A small contrastive image-text model, trained from scratch: text encoder layers 8.
Rows from block 2 of the text encoder of a small contrastive image-text model, named by matrix and row number. Rows with one number belong to one neuron. Each number is 128 + 32 x the weight over its row's rms, rounded and kept within 0 to 255. All counts start at 0. Numbers have three digits each.
Before each neuron's rows are labels from the 100 texts, of 14976, where the neuron reaches its highest value: "fires on" is the input token at the peak. Only what is clearly more common there than usual is listed. The data: rendered roads seen from a driver's seat, with toy cars, trees and houses. In brackets: how many of the 100, against the usual share in percent.
# fc1: MLP up (text_encoder.blocks.2.mlp.fc1.weight, 1024x256), inputs 0-85
# fc2: MLP down (text_encoder.blocks.2.mlp.fc2.weight, 256x1024, transposed), outputs 0-85

fires on: "dog" (95 vs 1.6)
fc1.614:153162161096138072103130093124167133115148113151146096095152080094158110176134143139128067140166168115099171102080147093127138124138143157187121097160076143089120133126168134124133094108095124139127138123115162148132149106121162159085112130194069180092128138
fc2.614:116127146086142108124091132109149171090135197119104103136116148089147094134064078135144115084148143165107118213140151148167073146136112131043132148115180159141064136133122164109128152117178089128117071077098114175155154115170163084133142111104123108150103147

fires on: "and" (100 vs 4.8)
fc1.169:115151152148181131124179118102142075141173145121105149104116098126127143115092116102142137158143104137098120069087187150132190122108119162099130133105095129105170151088160064099155165132088111143160122078107156099147139110102140135092135124120090125138125131
fc2.169:162095122079112144116169107105088120108178106085175101145099116104117141087132168092118116078160128120099083138144110145090113130172111053147144074095036168126111127139148144084078149169158082194118133152165073108149162136052193121134120123045100163154123123

fires on: "straight" (100 vs 1.7)
fc1.317:167159157081160070141134103079173158141116103106138167128071116117186129211108140094138106073110110194147161097114143132177173141121127156138059104155172148173072143112154085114095129121094196081104165103065112089116073126116161133178129184140104183218112121
fc2.317:126081128061096139113146131081174072147111093124101164138116145164131121171055129106166098167086151124091104151132138104160133093071148112099090168105100169108161146112121135146117162178150200073093151153135094089099109156133083123121129146091108200116136117

fires on: "road" (100 vs 5.1)
fc1.490:181105103086163077100094131094138133113092101152116182162135143126160141186134184093133109174085124145115107065077140161139111111074147175149068120106082146142124184140159122143103122107088207075117154131084138143108083123079120108150143120176125209116069119
fc2.490:132084096112110195167127170067136102148198151123122121126097105127110161197123164170160158148115128120135172156204144121103181132097130145153089106111138170193144140109126129141151130121149147047118126141139131068150128126187091112138181187118080115210140169

fires on: "and" (100 vs 4.8)
fc1.631:099118132131154087128139171134151141117145132109094116140118144164124120193114120130092143204190119206166039092143144123181165170121176100168146131095104100092156130143133101132130143116140089153133125165182129099125177114107122190090161103081159145117130048
fc2.631:176113125125123110073111094185140148166082163162168148097040108173138124102131127096084126141148123127101107085135181157144145128131182103114187116105058094152120185149110141081144122165131128161123115180132163096144107117131110136065142107069083109077113164

fires on: "a" (100 vs 20.2)
fc1.35:117125153167116145138102096164110114105153125148172059121146162168142129113106130157065146192086148119130061124108065118218176139145144103181103146155191127177135134138148093081177117123150152125107167146144136102107143108125129156076127077156128120139185108
fc2.35:174081168179098153116140161141148133153112080132055128084125075086177168103075080101197096113185140124139151123150093192160133163103120119133149158195167121142157155094097118106133087172117117147093120159095094146104135121107147169100092093115159122118096100

fires on: "dog" (100 vs 1.6)
fc1.604:165082100138144150081120078144141163192147137105133175081156118140115117086083116127119160062131130083104123125153152129131140174158121120097128095133118145131153095172172108118176078111115155164175129136054128155142145137159118117141064118144066124082100094
fc2.604:117133177082160177096160152090119160177150156147117139069191136091071133120106115142191122097140100073120135157179150194129106143105155124130132185165152108136109207142172167162129157117160142165093166132084170113114155172126119157149108072173153183123103137

fires on: "green" (100 vs 3.1)
fc1.219:100158141168128085156164091098080123138132127150113098182087132066150126147152173092155097113064127144102088105135145137187129117166107103073132128112233091095174104166127087100173118137161169147114128106082158121216107114115163145129147118102071195136111131
fc2.219:082125100133163067092112147065102104119111158181144158151107134087152136090199157125123195168124102113093181155087120150171148144219132170136107066053124117050168038133132140141100119109147151150179110148120218106112061091055167091134165165144102130131125105

fires on: "road" (100 vs 5.1)
fc1.606:166160131094127117113099119153067106167169133119170179067120174091111127095100126116092133153131096104095135121114172174130143125130116161119066097129132179122108116099154086129130162149123130076081098082108049139138108123113090109167193140170156170131117118
fc2.606:112109136078153125117160070079126118173107145155083111165128140080147139119117125130132146088068085208145150114178115114152162097166103097210172198079126126140186115136162115057130161111124130126152132130139119113077105095104140154147121111111121099178191131

fires on: "with" (100 vs 5.1)
fc1.466:086130169155063156174136115137175100147174124107128096147144114112135108178114194123089154099160101122170111151118180087150093140109082131150087120127112144151070142131157117121089138115140143164126087222129099147177124058173103073153086132167132170088122100
fc2.466:133196107120149099145126104075108125144111090097162167089069076147149109097121147128133140148127102097142108086127166161171106134168078162135157168176127167163136130098177124136137103142125116156132074162096175126132112119163115075128162147040080128068122112

fires on: "that" (100 vs 3.4)
fc1.632:152128114124167118147189151153170118137115176090156156112116153171134120103138140128142126146112166144133145140099168114106163142113096166203098106145128110139128104156140170124147125212097120149170154120062139114140088075155086106136172143133184116181109139
fc2.632:125190117117120124141164162142132090137118076135178145141161222135092154131100173093174149140085138158130139162131074145160178157110080083160135099169055143150079112126143121170131124118200114189148099123067103093151083111124143072151175121098122078154156115

fires on: "and" (100 vs 4.8)
fc1.584:128115152127161152114171223160153132110176168095044111109064135141147158076132125100144110111132167136105136137122130164154151148092141182087154141185175072145122058181122131150171145121119111118144190101153152157131115131088131168108088158153144186203091098
fc2.584:142114106141144091064067081147060027101134125135154155108148120159123037143161092165181157116082150116105065123117157085070186111104178155107120085098128123080086146143120112139148132132198073115106147110134133118096121138104164125105112094131074137071110063

fires on: "green" (100 vs 3.1)
fc1.496:106114152152095052154129121123086082120103153143126137132111107121136147153178156122082076141127167155129137101146132145188148115191100154163082117112041155119161163145100122168164152092159158150136091156161147114114094119089119128060150118194072151076158104
fc2.496:112127096141121085119165141146117088126141091152096119130147103081174142120152135105153118135086085088110164093129096119152100081161105170110048129106203114093193112118161130067113125115148111158115130064134156150084069195108098120121155142110133181081144086

fires on: "barrel" (100 vs 1.7)
fc1.351:130165131102167072124123104105175106096136122113091175145115081133189126113128130150186155122136101201149133058164135085093125130111104139112171081109120123104084084171136069123192159145112143096170101112108122165092144116132170163120115049119129124111152178
fc2.351:169138114107192127141101118107182084157101138028141138087123154135133146123155108127160077165115100134111117081148124149125134115094112126152167117141083133163121134115107051138179114141162117134182111077128086154108164110146116098130133113152126116164167113

fires on: "and" (100 vs 4.8)
fc1.669:124124078136124088130137139196117072202136176167116096153091161166100138180103088126125119189152101151103091029087132161152184116101148107112185123094117098092179170108142128150143141156153114106111121143145105131091145138100117158056134065037146121114129096
fc2.669:074141171181163114106117124209170116104160098134159096109088139190098101122137130137112120092178154141092125208113108078130148147150175074107185096081137085108157120163117131142155153136152133226109133118114108133143097095118181132099195095048147072075069167

fires on: "with" (100 vs 5.1)
fc1.191:103150129172130137164109131107117075124132105117183152119158067134169154121107117162131079143148111099115097124202182148097155142072101123089142153123133134153157109116110150168101165126067092149126137158096114122174102092109119109112105124152088161127133138
fc2.191:125145123116036163175177096114118105128169143159100128151150072141128151187097121144109157093133116118131160133129148122162092101101076166099122097111110140140180102079146186155161163112130122104121114132184163117107154133108092124071105156140112149037103104

fires on: "dog" (71 vs 1.6); "brown" (17 vs 1.2); "green" (12 vs 3.1)
fc1.59:109135125087101178157163137149123124061132201105111147162223153161163158117121097100145084130139115115115150093179138113142109122202177099177121107151159160106137134090151189105154117183166107139103124167047130212188117124100143136139107164184104215155082195
fc2.59:125195127132117104122098101090197142144128154110173171114139139107159148111103179101099137102144124178082139148078149124174155170126060114134150157165126161086057113117102113159093153125096160113154167115122194117138113165117076129121122176143065117102134102

fires on: "pine" (100 vs 1.7)
fc1.332:121140096087114162105177141102187122110116197131108165115122072142164136133115118118136152112083129093139061139118167090104173142119129079112156084105076080095027091095131187147124124097132053191150146116135137061140085124081160063111120169140137134122112069
fc2.332:140151110106062131130156117090073097133108166116099099166095128067125161139141152156121133151117149070154112103125135142087091091165168191136160178081206143159121124139065121111190176082130086092113156111140112138129139115133158081097138162081109109123178125

fires on: "<end>" (100 vs 5.1)
fc1.673:158146124173135151079167086151107093156168153111045143149097106056138122133073085169088135169114096101117196115119159170137146095123127117118107109095166142144110094105193100121118202125129048159075117130137142074118097136122084146066127164192149142155146106
fc2.673:097116113194130192210172131117139126113114065199147136133131150219113167124165104142127168156234177184184181192121129132077130095131129114105114175125174105134114125184177142132110155142157203161148125121089135159113081126184071157150117153124092105133133143

fires on: "<end>" (100 vs 5.1)
fc1.52:112143082120157101207152192135144140077143083168154152083169093102097121129129116147125169133113133141152109092114165106079150109168097166142128069120161123149143126116135140138142133109109063181154121111117113110115074160093089116135177101077170123136075154
fc2.52:111132092109089110139172136165095160081105131104136092160134139135097126143140122083137107171145105096126145087091151142066101113100067092169081114107044121148085112107127170104116120089152113190113168160057172083039122147161169099067158092095109162129127185

fires on: "<end>" (100 vs 5.1)
fc1.115:138158177111147099106112137122061119085099156146130142089124145137087132131108118124128124151160137093159094059085138134085159103098060150142109119104093161101142171156144118169149161138196081092134135110090116130143185127131079071146066053146107187141098166
fc2.115:113114148115139101106169115153070113108154144181104153121183155109157078141139134150157100124255149058155194132141128130107148137097139164162156101133148119155182128171108124064136157105152169112153163158154089109110134184167129150112075098120128145137120078

fires on: "green" (100 vs 3.1)
fc1.729:111108121166143071137150123129087094075092191185104165110121185179168169160149142114053083145086140173115072161100180126169118046162084165132101136135093107132125110138074138107123174137163147180158065133124169127104083107094139122123099109128086107121133143
fc2.729:135122121117159108087089186101137110116133080161130149114126110075161117081167150109099120090089098114116135083159119175138087094148143163159091104096175143131153098135197123089120161128113093125105082096148153151123062203064151141089139171140079182175137156

fires on: "car" (66 vs 3.3); "house" (34 vs 1.9)
fc1.71:088153145150102174136102112169122063065114156129098160084166065164098185177120117068077131180179107153162153103124133179162127187066097162140107131121168165124155169155099157124066101175093160145162148105098189121149148083163129097088097123111087139122118176
fc2.71:179167146118139115117156122081177087088194120198137174126154140192081162172099121144109113124116158086093156156100146095133119146111154079086140153171122155112071076140111140079139150181142093158040095114098133136049147135137110110144161144181150084119138133

fires on: "dog" (100 vs 1.6)
fc1.418:150112161081122150141150078145119162125134148144092189111105138085188130154133121183172122119145143199115158083121142150158110147123145125206080150105110142102147087154157132061116092156098147157158152160095203171108140117148105184150110099107048039143117140
fc2.418:102177147116160104125070084123118127075129095116119149112164093114124115123134153113122159086111123127078172103122146138108168124104076129102151149127123166120114132166154062160164110178098151161129127102120163093160129111116120110143150171184179193164189120

fires on: "grey" (100 vs 1.2)
fc1.451:129126132166083125121178111161088083131143106119097139125126091088115149110131137171178080077200106114138192060062156134098145178155122121110148122150158098138120132113147135119158125167145108140094089149076107095119060153102113106148163116151140200158081184
fc2.451:168063131183178087120135175190127085127173103173153171128096192139098154122088132140170060125226128088165173111105119110089159131109150173146096129125179160139148126124148092091133107163164154166158106074123144092141169117146167094121108086124113081166117125

fires on: "dog" (31 vs 1.6); "tree" (17 vs 1.7); "barrel" (17 vs 1.7); "pine" (16 vs 1.7)
fc1.212:117121151143132124086107088100128109137101140115077145062091108069145114140134128101154145166117160143120077068078156136175143158155154103163143075110138134126091125129111134150164129122116175117150110124148191144136102144121121104099143119141111175118156096
fc2.212:091093135163105125092096178093095134118080149184155149135141135043089115069077099142107141134099113158097102102144129090168156187125192139139171155081127116113093102088134184140136207100140154062191146150114077119193132125072118051152093189063173150157126156

fires on: "green" (100 vs 3.1)
fc1.620:123149078109156137102154068102055084139143180186144136203164100084140090134134137126171098138077088195130098094131170127144114147186114167085072166141196135077133069126132085126128143139160097167145086114096160124167151133171135151171111082107098183138144148
fc2.620:040166105103147142165168147112185135137156123091142138219139141120151130130175153120130109136128103122177134128144113098160149158095127197090178167100175133041162141136108118090057102159090182107143111055114158201154066150143109167102183164078111195093124118

fires on: "and" (100 vs 4.8)
fc1.347:112117127086161160142156143129195126165116147125143148152072145127078107122131143098140162082137083122164174154080124170179195157131106124134142157154169145163057105130195129148101109158140164147160111057118158093175119120125094098163094124088168095112110082
fc2.347:085118143121082070050118124164100148093137113107123115124113129096130162110131168136119146153132136163112114152131031090124101146107146101092103194087108054137149108168137161109100109142148180158079135157125176122142070095102131148115136115057072081085128121

fires on: "pink" (100 vs 1.1)
fc1.495:091138096144179098116128155168151110181103142147126183161142091126109149152161170134142139097105105086066197034135135149121091178182149130143124085128126135135187166125126145101062113156138103134148126174063123100144093137139105129161158120084150155091073130
fc2.495:173132152216128108118144108157141076106190134125111137168158149134145101098087130129168124134093072155161121129084125121105144147142099090165116103113177087136074119112103161183141118186164103151125066102072094024111087101158109096162040108133075224109109148

fires on: "grey" (66 vs 1.2); "pink" (34 vs 1.1)
fc1.533:087152101176179100086152100163123071166115099122117199117066145126115170103120103147185124123093191077144081098100175062138119107118113095160175090152075119168123065127101114164161163151114128115096163136151133129154096162065127114141139101151141216090112206
fc2.533:134127106132133142123154096077102157103121150118200136138084094194143143147137174174113140112153124158093183106099119104117151165176129112089144124139147131093134102107117169081072150147180153159197142192066136164132095136112136131122143107119134141116102189

fires on: "road" (71 vs 5.1); "straight" (29 vs 1.7)
fc1.43:129150117097110095115103073131095135099131073131033141164091097144123164140197115114125111143112144155105114087131117168112119080165157121187091102122084156150135107124140081130095217072129206130078092098177112162110114146107126109088138107120106185083134157
fc2.43:160142102131153160134089115080095113138124086055164116123108130083117131173149114145109073142105079101114103082164106168205153103178119157123133121099159129106129183134182126091132176176165157049064165123120174146150098112123144080146183138138105123136102113

fires on: "pink" (100 vs 1.1)
fc1.678:148086159108202138178119160160129145114088162100108162113141142098102185143158162164148134128162106129102182128116142123097085163108124176138089145155122164131139106131142147161152140104142144084152126195114136146157114148105149137087127129169169204086135209
fc2.678:173119155107091078106120153141190123169143131140113159078084049132101135142154139124095140118111085170092104131165100135152094080196126120119102124142150095073161092146127110117105121120100162147158096139138143130120121075086157112113083169071110078118161106

fires on: "that" (67 vs 3.4); "with" (33 vs 5.1)
fc1.440:102172138168136166131100136168158162166154105069158117157148107164129172098054163117176110155060085114085097090178132179148066177106115062131129124151159130121118093158133146126154110168091126157160150097055121170144087074151165107107112120152068165197145111
fc2.440:151177135160158152106091122142209117139142151130094077101089228173163134140118162087141153132155117151150130108127081150072217090152069178148103146161118140080115122057145144172092091171087142102189132171141106161120126129136140139080156159113134146095149161

fires on: "pine" (100 vs 1.7)
fc1.289:149160142124057099091151112092107162099100128120079089154139130070176133168128095103162114172150143108147111064142134105104141113124135141113173101129135139187112101126147157155145140074114131197105111092125134084151127088120135084099127181130120154132093134
fc2.289:119138039126127088142151074098139096113119082091169087091081174174108158115111092151152182100133098126111090120084130145109123139106132192141134094078143102199146106101144131090114160101128091139137125142088167121112122176158195114128131147051110133113106105

fires on: "green" (63 vs 3.1); "lamp" (24 vs 1.7); "house" (13 vs 1.9)
fc1.126:111132143132106087096152118121153122057155105113065132059087066077146151112120091141133170124107155137057179056157098169166152077164123146161094135155130086119093149120154088118153184111131174116147120112140101117110115109109182099069169113120099137134073142
fc2.126:185080076128139131150093124157126101159073138189177178089174086057091152132112138134126161147112095141142114147157226086117149140121169138127110092096122108140092108162122132130094085144163157138122117091167164106106062124117143076142105136157136140155151120

fires on: "pink" (70 vs 1.1); "an" (20 vs 1.8)
fc1.685:085135101118156104171171093058154135084058150083142154115083090066145098110089128145138175092136118184115087069102124123139157155137091138118103134095118108130090093157176136142093075104189180107152096158109167100127144177159140106160141109157092151105140118
fc2.685:155135087144137103125161135096109120127132166169140130047119165118194092056091133134111133238125110125106116114077139126164116162123145172169109134086154120095103097142138075130087098144088087070128144148129094088095120120095123093117151168085148125172188157

fires on: "straight" (53 vs 1.7); "road" (39 vs 5.1); "blue" (8 vs 1.1)
fc1.546:131140131132169178147120121168137109148110120136128129112086098128160191138129159109168175112164079123112107157104149122114098147141130141119061191141162196161135133108199142106134121110162187067138133083126107170102143143186147119147114141159156176107142129
fc2.546:141076083101108126122168125148164156143133176110057121154147151128152121164110132138080106161094129097115133165176154183167166151157067135134089077166135164092139088091153102160112160138085196086112117074079129180096136119078135086130122135108155119103135146

fires on: "grey" (100 vs 1.2)
fc1.738:113139112167087147113137134101145098162120181090137146128056118123158143152095162109188133116150112148111145109091112139156165112149115128162150095092097142139081153133103157125136153108118112125132123105090103093141095073144110102058168102200076141168132175
fc2.738:125153123102072085087179138076126131150131138148137108114150148070181109132133119087121119158123126108113113073173137084127064130145202115171118093039162102068093217077133113149133168149089093056056097129131121083145147135109124140099155076180122165110120119

fires on: "a" (100 vs 20.2)
fc1.293:121186217112133088114116151159088116126107160131153099119112149127108080160142076138075138066129088073130149102105140148113168114098080153142146182222089153159084138114104116100141106081085118146167112115092115162125139074141132112097133104143118115157170131
fc2.293:129077183163145148126073136114132088122117182131106138116160106089211120108114078128177153186112132163139145123142063088082125092121000155147142104245140138168148119099159124132128133175139161172168133151174108165095186136147135171106056137189149094158121122

fires on: "and" (100 vs 4.8)
fc1.68:107084137151154124171159163154173117156144146120111130201165135144099177109168121102130147179157159191107121125101111145127149179130186089118193102134114087105124129127182198161178152148114158115138207139146091162054201169096108116111131089071166115101092099
fc2.68:123133121139116140121118148158098077164124156141117133171100083202142142060152143103095138116099171151126142135140121161151141169094191120109120117132093089098147143187104119129150053124156152184137167102128111122108161116111112123109134125076149104106122164

fires on: "barrel" (90 vs 1.7); "house" (10 vs 1.9)
fc1.460:156083122170173143129134134161164112133140107089089132105110069150158149167130129143206138194162154213152135097160124086110072151083136134112166035092172123136113128125138109158239165106104095094172119149141106140104116144127161130106118111126164070136185149
fc2.460:159131088087102116121144094113126095096168137100118166063115053154113126150115154098135132127120066088089064104166146089175175134146127057107149086156105159114117117143161146132093163142073099134140134116117075128134171135131146083091169091092115145072156203

fires on: "with" (100 vs 5.1)
fc1.489:139189126170069133133089132107146139156191130093111135098135105176135162179106181114128143115090092130108150140167169117117165130088110109145085129139112120131075124114110148198101109164077164143150101195099091173168156090134137129087075147199088145085147156
fc2.489:079140125070107137153107137085153145137139051127097145131149090107129150144105132090121129087144088135149184097153159137114105135152072158114118140146095108149127186102117096226095107098078106142154091146105103100167156076139149116105135134145103089115076124

fires on: "road" (100 vs 5.1)
fc1.164:138121143188123141104173102094114150105139135108138107185083092100117127126084119107136148066134079147077185106121130154190194140104184162180113150151162160143115183106171103157090144135117159159095095145082122154129152082116179096157122127178120110149125113
fc2.164:155163123114111117090137127134120171103103152125058150112153136143145128163139129074173171141132102088159187114123123135078113127150158124151074089146155102063160123145142145191131123174135128112095059131195078147149096171143131097098136118200109185169155106

fires on: "with" (100 vs 5.1)
fc1.282:128206154153102110118094154132134138162162140125070140135109081143167195102083189144163146149116108177100102123103136123126132133114117170117087146115132131135129109093121124180120128133106171155119128186101105144172088095105114135044133128196063130114151128
fc2.282:154126151138074145122141135120091185104122149128077152119137138129154102225150115153146153110104116127125137114149147158080131175117113134171063118175137102133159119110166135223081166098068145091118020130153139105181074145112130079118105078212150143199126129

fires on: "pine" (100 vs 1.7)
fc1.29:093097159114059156093180082176131130132159148116145115116192101120109158125097126112164118143120077150106173166093126106123131071120123140115150098122186093206125156071128100162131101127138142162116123115140153137149102149173120116153060163120107099207109160
fc2.29:126148136141145129161168105202108092071178140155084129078143156113141105154126153173117126044147110063139128080111157103122131157116126101115129128125098207123130141185066188145130122095135136123099168186161096135137150149147093076204134097156076119116114072

fires on: "that" (100 vs 3.4)
fc1.661:182135062193139099167170123170097120114147095082137101140060124116094112089147175092200150162087149139086096102085144221116092150141095126202066125135097158095113131103100112181176129159122089211164137107096133147138088109154110113094196112123107118164135111
fc2.661:140110063170135123125145170151189076132110106147102107131158163128133185139205151067151128155043167137149134127094082140124124108207013137160098136136154137161166091093136102138127128173136172205144177119115107117118146122123127164128201161124078136137107188

fires on: "straight" (100 vs 1.7)
fc1.284:111038127123132114208175150109133155128129135127168128125151103124145129120117146154128156136142104148082121131080149141152100163121154161080108148153224175174106103124173161202153072139093176118097110115069111114146077135121154109162140163136140136126133098
fc2.284:110135107068113096060101104068127175130118153067096093107104160155110148122067151099158173141130109108046144106147117152159130175115153149153074124080144161123122139145159133131148124146083147040111161159120160089140097149110125123086130122133169138192114177

fires on: "straight" (100 vs 1.7)
fc1.649:112164122131118053174154134103104235088167090140127116163043130101181131162166165120155152119108136130072128111099114090157147107170120151157084112129062142134111090105156147128133170089112167084095076144140094114137145110078127132139108100084080116163075140
fc2.649:099143062133108158107161124110077126095148140137126146085107123118115112171145092185135197183123127127158108129131121122124129123130152151153127139181141196134145113156162144139093156085130167078135173112106219150108155105136135073144115114085077198117118069

fires on: "car" (100 vs 3.3)
fc1.12:070137122158110139087070115145119085089146152120140139134146124188159192143150088108162137177147138150180111143183176151158079112025132149108146108124082145123161085151110111125145168162128140219202136127152112092113104123104109110152120151099134153146137128
fc2.12:152119114138119108143088176143160130047125122117123164166175145135122143126116128117126173168126172096120101137160093134152088183138152102071143205087131146124202171149159108171118083097117104140124145137160154070121131160135098127086164143074100134165113160

fires on: "dog" (91 vs 1.6); "barrel" (9 vs 1.7)
fc1.136:136127089120142136117177096105126117137154176098120164110057135082166153184083144110139144157098162096120111115108095211174105143126164127150157108066125102104138118119056172159158090106102166072158090150144150124116151156140079112116066082138103176184138110
fc2.136:086160133132138176116135139085094108088091154123147117163103134060133104145132103174186142165085127119141103048125169158110139193171253163131100119012145165077135155152125144189134167166082092063120155115143131128192102148148127097142133144151139154156135150

fires on: "," (100 vs 7)
fc1.476:120114142116181101160105095128122130155128109112135143149123121114128177137123111098127103143184115158094105133158115133167133165099190117074179172110176110112143157093132147178141109174136065179150194124106098140104181174087100215138129110057150064079115080
fc2.476:086116091086161105126109140110125139153120151075141123153118088155167167098117133068103134131185157173131114134168126138144153183078255118060126120091164109064125155108122115191123130162099107186113194121142136148122102169109142193078139154094141144085143101

fires on: "," (100 vs 7)
fc1.666:106120144157086087151118114144106122155105165107128141136127108162153187088095126100183112109169075193071090117133146107116134171088179114099152181079204118120104146099167092146150130143136138171126174117039100168127213137106137149137108107076149061099114087
fc2.666:123126135095128097125167127129169198107097150080161146128076121099121146075142142076101102140142118180184117136165098110145125162131231123099114163144183091051170127146114138159120115190127088177120156131119084209131065165104116200154131121135089103085106109

fires on: "car" (86 vs 3.3); "house" (14 vs 1.9)
fc1.129:155123133135122175161125144139092065148071113126083138117208083124170125184082157088116163200162145111114151166173099110143160118081131134121180164148112187116118111129198152087034083116117129166157128156176115144093106148120155154071078121104116165104133142
fc2.129:175119130139114155116140134090117115073147097095126112073099148167166106108085155155077122136068127087085138087162115059123135121102155116158166124090125203135127160133167120134061174103078135099102176177129168134194162137091191109141122134176080178126123085

fires on: "pink" (92 vs 1.1)
fc1.101:112126118165145077091242148171071134127104140173091156130115138091112169138142156115143163097143081118086133079063142121107129137151115172143098107139192141130211160141186130125134127153149085163098084144068128081121054142144095108111125084085187133135080179
fc2.101:136127115181108089132173181212112100143156118150117167155111131073096127110077163131129188116191076136162170084105083145081155160152120091162126121096167087154106112138149168139112116153168127178173131110103090070142108169119083062130089156087146161163071186

fires on: "car" (100 vs 3.3)
fc1.630:169139166175137107157140106139088126152124140128112138141184097133150112174116123155089135098128129193139101127077161096107175136115072174183098048123093145105089139097119159187088164092094127086069176155100074135147170127101163042113158070140152134100145109
fc2.630:085056116120059084128178146123115134155160153068139114133151051078056130133044147101187096103159118128142159145117135060106108098160155082123094173113218132121148157115096116140145140095155140119149133115093116123111127094163127197138139146131110142166069139

fires on: "pine" (100 vs 1.7)
fc1.569:124132115133115124119148182162229197136154156112119118143175086159071139115131125145114127129108175087123130108172110125125092152141091110134094109163064082115102187138139141137139141087132090135159140141066111129178177101117114124117112139129150151137122115
fc2.569:138137105123079115133174091164118122187110120110147104159066121138105143123095174114108146164135120072161117119076151147099084111097113156143159154114086103243095073109093109103146170096116052188085124105119153067107111117109158119096180135076136158154139104

fires on: "," (100 vs 7)
fc1.622:167145138131136087133127122105074133146101117121064155138118157149121130176153140111156141142124098177134090156151148115171118153117169164138180139113138135089150148105127099169196064144123076157155188138118095092129157123057143157168134150049113079093177145
fc2.622:121146105090116112087094124124072132165143134105098062171153090180135161140142152069110089126149125155175132156130155140112175165138255120112146127083144112082106156105144163162143116151127087196110184077160087155151100135044103202107147132095082061061124135

fires on: "straight" (69 vs 1.7); "road" (31 vs 5.1)
fc1.716:094138130081136114129123112128140140113129110107167115100129133146129175120122125060119169144129194107113107090136142104166094082111123152132130132077099119092229095104160133138154140103141117124065127172174119204113130126095122090146104060123118148168116142
fc2.716:167149059114118077105136090130152075134102136151106111087135144157101144079116155094121125130129150060121108113112139106108133080097090136138071076136114161186119148155056129111109117136129163063133096125118139054158123134108079061126126176084134160179137124

fires on: "pink" (100 vs 1.1)
fc1.755:096103166166152143137108087195105143150098111151111108130103074094152146158099155073118103084129184175153124099111113145174129114132074192185109092127143146144132076132106127177088096138124100092092168117182102128159156096161135121136161121164130141094113151
fc2.755:157092112161092110173143210140203122078143217080109176128133123098100136129083101137134178185134122120128123112183115150098104110118146108136144123109156073147165157130078161137100169141124125117141129082098110124127081148156167190078107137105085128155120186

fires on: "road" (100 vs 5.1)
fc1.578:090124121068153095130061063100149135167098140101146184124089116114152144104169150115147073134120119102079083079141140130170093151126131156181086173106163170193071100087110140191108153120109177102104192106115166136106092166102105153181141157101102171131115139
fc2.578:112139109110140121122094075062115117160091126114099094166134134171147136112125134089110096097176114127079155139155101165129160124102152169144107107062161111089100147135190084096136143150140135067120137093085141213172108125119137181108162183081164096122108189

fires on: "a" (100 vs 20.2)
fc1.298:104096155154133147101126116161067127117106110167127169115089124138117108148157134182053095140081153099101133137177147150217104126175110110158104148154197169155131150118127119117156140104087171118157126117149106119114137140097145152138193118130121129100090072
fc2.298:112138178100122137099112118196084113150090153121146125104216131109125095122144103148125136192082106081116176169124070106076182106117122118140149187183186174088099105082147086108096140111173156145156114139169145152116115118193123204107113120170125175107095173

fires on: "green" (67 vs 3.1); "lamp" (27 vs 1.7)
fc1.580:137139121125180073172119136081126077104141133125174157101162076106102119183130145143146101110119122154140123089168123158166154148181106138142110112155160124122084223086102161167119157121113124173181134077074157116164042155090130160099142163135103129105136095
fc2.580:107117150124037134156151109146113120076130088160125109119173136109135139150140095103115104158078134153085136152085168122148086102033148084064160086115142106087190130120121166096109134191100147127105151143123060142059110176125117112156137134126152133124067100